config = dict(
    train_examples=50862,
    crop_scale_min=1,
    rotation_deg=10,
    weight_standardization=False,
    residual_init='none',
    batch_size=256,
    epochs=56.4,
    lr_schedule='cosine',
    weight_decay=0.08,
)
Rows from block 4 of a small multi-label image tagger, named by matrix and row number. Rows with one number belong to one channel. Each number is 500 + 40 x the weight over its row's rms, rounded and kept within 0 to 999. All counts start at 0. Numbers have three digits each.
After each channel's rows are labels from the 100 images, of 14848, where the channel reaches its highest value: "strongest on" is what is common among them. Only what is clearly more common there than usual is listed. The data: small charts drawn from random numbers.
# convs0: first 3x3 conv (model.blocks.4.convs.0.weight, 144x144x3x3, each kernel summed), inputs 72-143
# convs1: second 3x3 conv (model.blocks.4.convs.1.weight, 144x144x3x3, transposed, each kernel summed), outputs 72-143

convs0.32:477521522518543528518498472513501468559449505537519468497506509574517535312497481471515536461490506503507550502516491455554542528448451425503430558469506466534563496451542507510501469462453488511535532547532408470512
convs1.32:596473479458533527507486531547550582556510450536550549505460410523525555689524504529490581488498502479528411485532493489544503520486476447488488501508462499527519475477537508518481470506416463496484513430525430533491
strongest on: radar chart; grid lines; one colour

convs0.56:535486464524503565489586523564492537518576471465494512506475406424530546516518524514454517506498526451497475467473484448481495513364425481511455484508470566514430510505561537569553461437481467454475449509486510568577
convs1.56:562494463436544546390522544578521494520476478468517525498430474486535535472480487551485541494525576470530384486440494516517536533434480468501479467577466463455500546494546532537500511458473455512423535492517448557499
strongest on: legend; heat grid; dark theme

convs0.0:467529522514526532561440542496521492546440485579550456472490509540541550447511433482558521461499432532522571554548483506547551546554505531497502592491525477468540474461512513510490486458498547547549546539529451461457
convs1.0:598526513474490518502503544550509673544496468493523518485445433536523452660566528553518502519475476512524403523509514464500516520501469540502521521468486546568518449519484540490512485426502471509458504420494456516466
strongest on: grid lines; one colour; radar chart

convs0.14:488482432472455421444510478501503586434536510472465539528490511441469455501443500525459430475542563438503411442477486456487449464476441518518448392474436469466437474473500483449463521601501485465478495447489453450414
convs1.14:533483462463501533429507541504513507529511443479521492528447505500562479468522500523491531488521551479515405489524501589497546555500484502467523448545463538457487545499495513487495497527414439490466529503510505537472
strongest on: radar chart; one colour; grid lines; dark theme

convs0.106:442442443445484503442522433477470526526457512463424469511460463472453510594486496434458472534504497454467437482430439525467505558399433506489514477459477510518463517512511587481542523541466479425440493502494442506498
convs1.106:491487436472560545438515508480491505534524473518548605492484476483500536476531391488455441511524575476528445507483474588488507555520516524503555471574450485493449550479508511565525533507447480444462492468453508555488
strongest on: legend; one colour; horizontal bar chart; histogram

convs0.50:511498523491518562422491455509492497419439529489469545454532452462521390611501482532522491494493503532494423537503484515500497498472488496467505538492530461539467509490484516524532581480596530500555520494535485527437
convs1.50:468475478417475540493474524467482447479558560527519410508533547456476482400499467478465447529496450535452488473552455474556565528548600538524513505480475507470593461537509530552490464458528446468435487585533438422511
strongest on: legend; dark theme; horizontal bar chart; heat grid

convs0.72:559513503499543592515527583563531548569552533511545506548487459545529478556542487546563587508547494532523488515583468486535513531494526486523436453490515447494536490493429514567478496487492482495472572499514477432501
convs1.72:459522532501452459480480474528480492456521573497449495531454496415529544372468478493495563508548553454510481495530514527520521476433470470541469510549500511490523508551486509537484519506462502515476493528511473461525
strongest on: radar chart; heat grid

convs0.129:536521519519514538519575461522490496489537477507483497487505505519525573380548533530503542518546482529496517506525497568496548531406418504486489519521538561547498550499530531489514522452516496510497534502507504546533
convs1.129:522486452477533541463475501540517456504498439548501601490497461464502569508450521542517494473514514426506447446493473468515484539512580516517536550460459516443472536475558513574548471470479519552482498438506422521500
strongest on: legend; heat grid

convs0.6:473523541540532477510541473520542438524394495542522454450480487523528564350515514501552504477477449537516565518468489368530532522455468467475533541512535550555520522451567510483512491419522540528534532536537494513499
convs1.6:548456433460533533483485544539542603537487416516555590500474427529545505721519485534512500503521520475532432510511496477499540539531503459491524529503483509517475487491516535521497478412475472523440505463480474536477
strongest on: legend; one colour; grid lines; radar chart

convs0.49:545478449491503526462466556541488493440519558497525491529455501497462505530477520481526630532498410456515483438483494452508541557444473466560453541530496471488510469504475525521457449471441478548483507488556513444459
convs1.49:515506462475526523480536572565544569564489477507539486503417466558549477543526482568510593481499471492543431533484517525518566544453470501506462482525528530504563497546520542511504541509530465505504525500513494502493
strongest on: radar chart; heat grid

convs0.43:507534544525538548585453506528524504551522516574594497514495527557537552434519420455558535490516463518535595524570505462564529517575520481520554556477549500522560461484524490511515453499489510564540553568561499498483
convs1.43:563519486462514521489542558546564586574478468538549518531414423550505458638522481532515594473490480456546410497533501480544523537477475525485458479470480528530522425521502522514507510543473505485494493443510511516449
strongest on: grid lines; one colour; radar chart; horizontal bar chart

convs0.9:505522539486516514537441442509503492552403473537536458417529533535487488406542499477523521442437450525489529524579495452540505504520551417479448569509527466535566491473511480529505485469556527542537555533563498418503
convs1.9:540498473427541547489482526560537562571471407492558489492470436504492518598532507533460515483477521498551405493505474519521527545499480487478514468535483498481519470479493506500488505477481439479478495471520440500495
strongest on: radar chart; grid lines; one colour; legend

convs0.81:518495448493504561452506626494513510465540489435444570509487499443480414497515475510480492545529569492483445484520532498467451443529548439490449472518472390513473495509501493506526525461519498483468486487483547463550
convs1.81:501476513451506542470509459541536517525512485509499508536451499451509518423497511511522546501512551501501449483498460501532523496438457490501422488570510481483562509486481503512510472427450450489490523479529474437497
strongest on: legend; heat grid; dark theme

convs0.35:469518535489531469528502466540502430540440455508516465486482503526505543389502476482524469480484464500534525516478497414537529552482495436483468545522543486536551526439554522525522461419506505537543523512537441498518
convs1.35:560492451445511549460467567523538608551491461524542573518485386492505505703513523538488544503503523442543422479528477483503530533492501470504525496501502519531508526483510518531474455457461482506492533434488485518487
strongest on: radar chart; grid lines; one colour

convs0.10:522482510539493526480567508527508472617490467487548529499491474511536442509500493524465603508503542496501455454475492423520597547406480423480411479534483430566506446459576527556511474368427477556503505470536510470512
convs1.10:530542449551484484491490414501467505506516500535498517457551456451491549546505504472508325537476475524420494501477475509499504455435509446489506532491511445509448523503441462496464459404537517622563486480461471477491
strongest on: radar chart; one colour; grid lines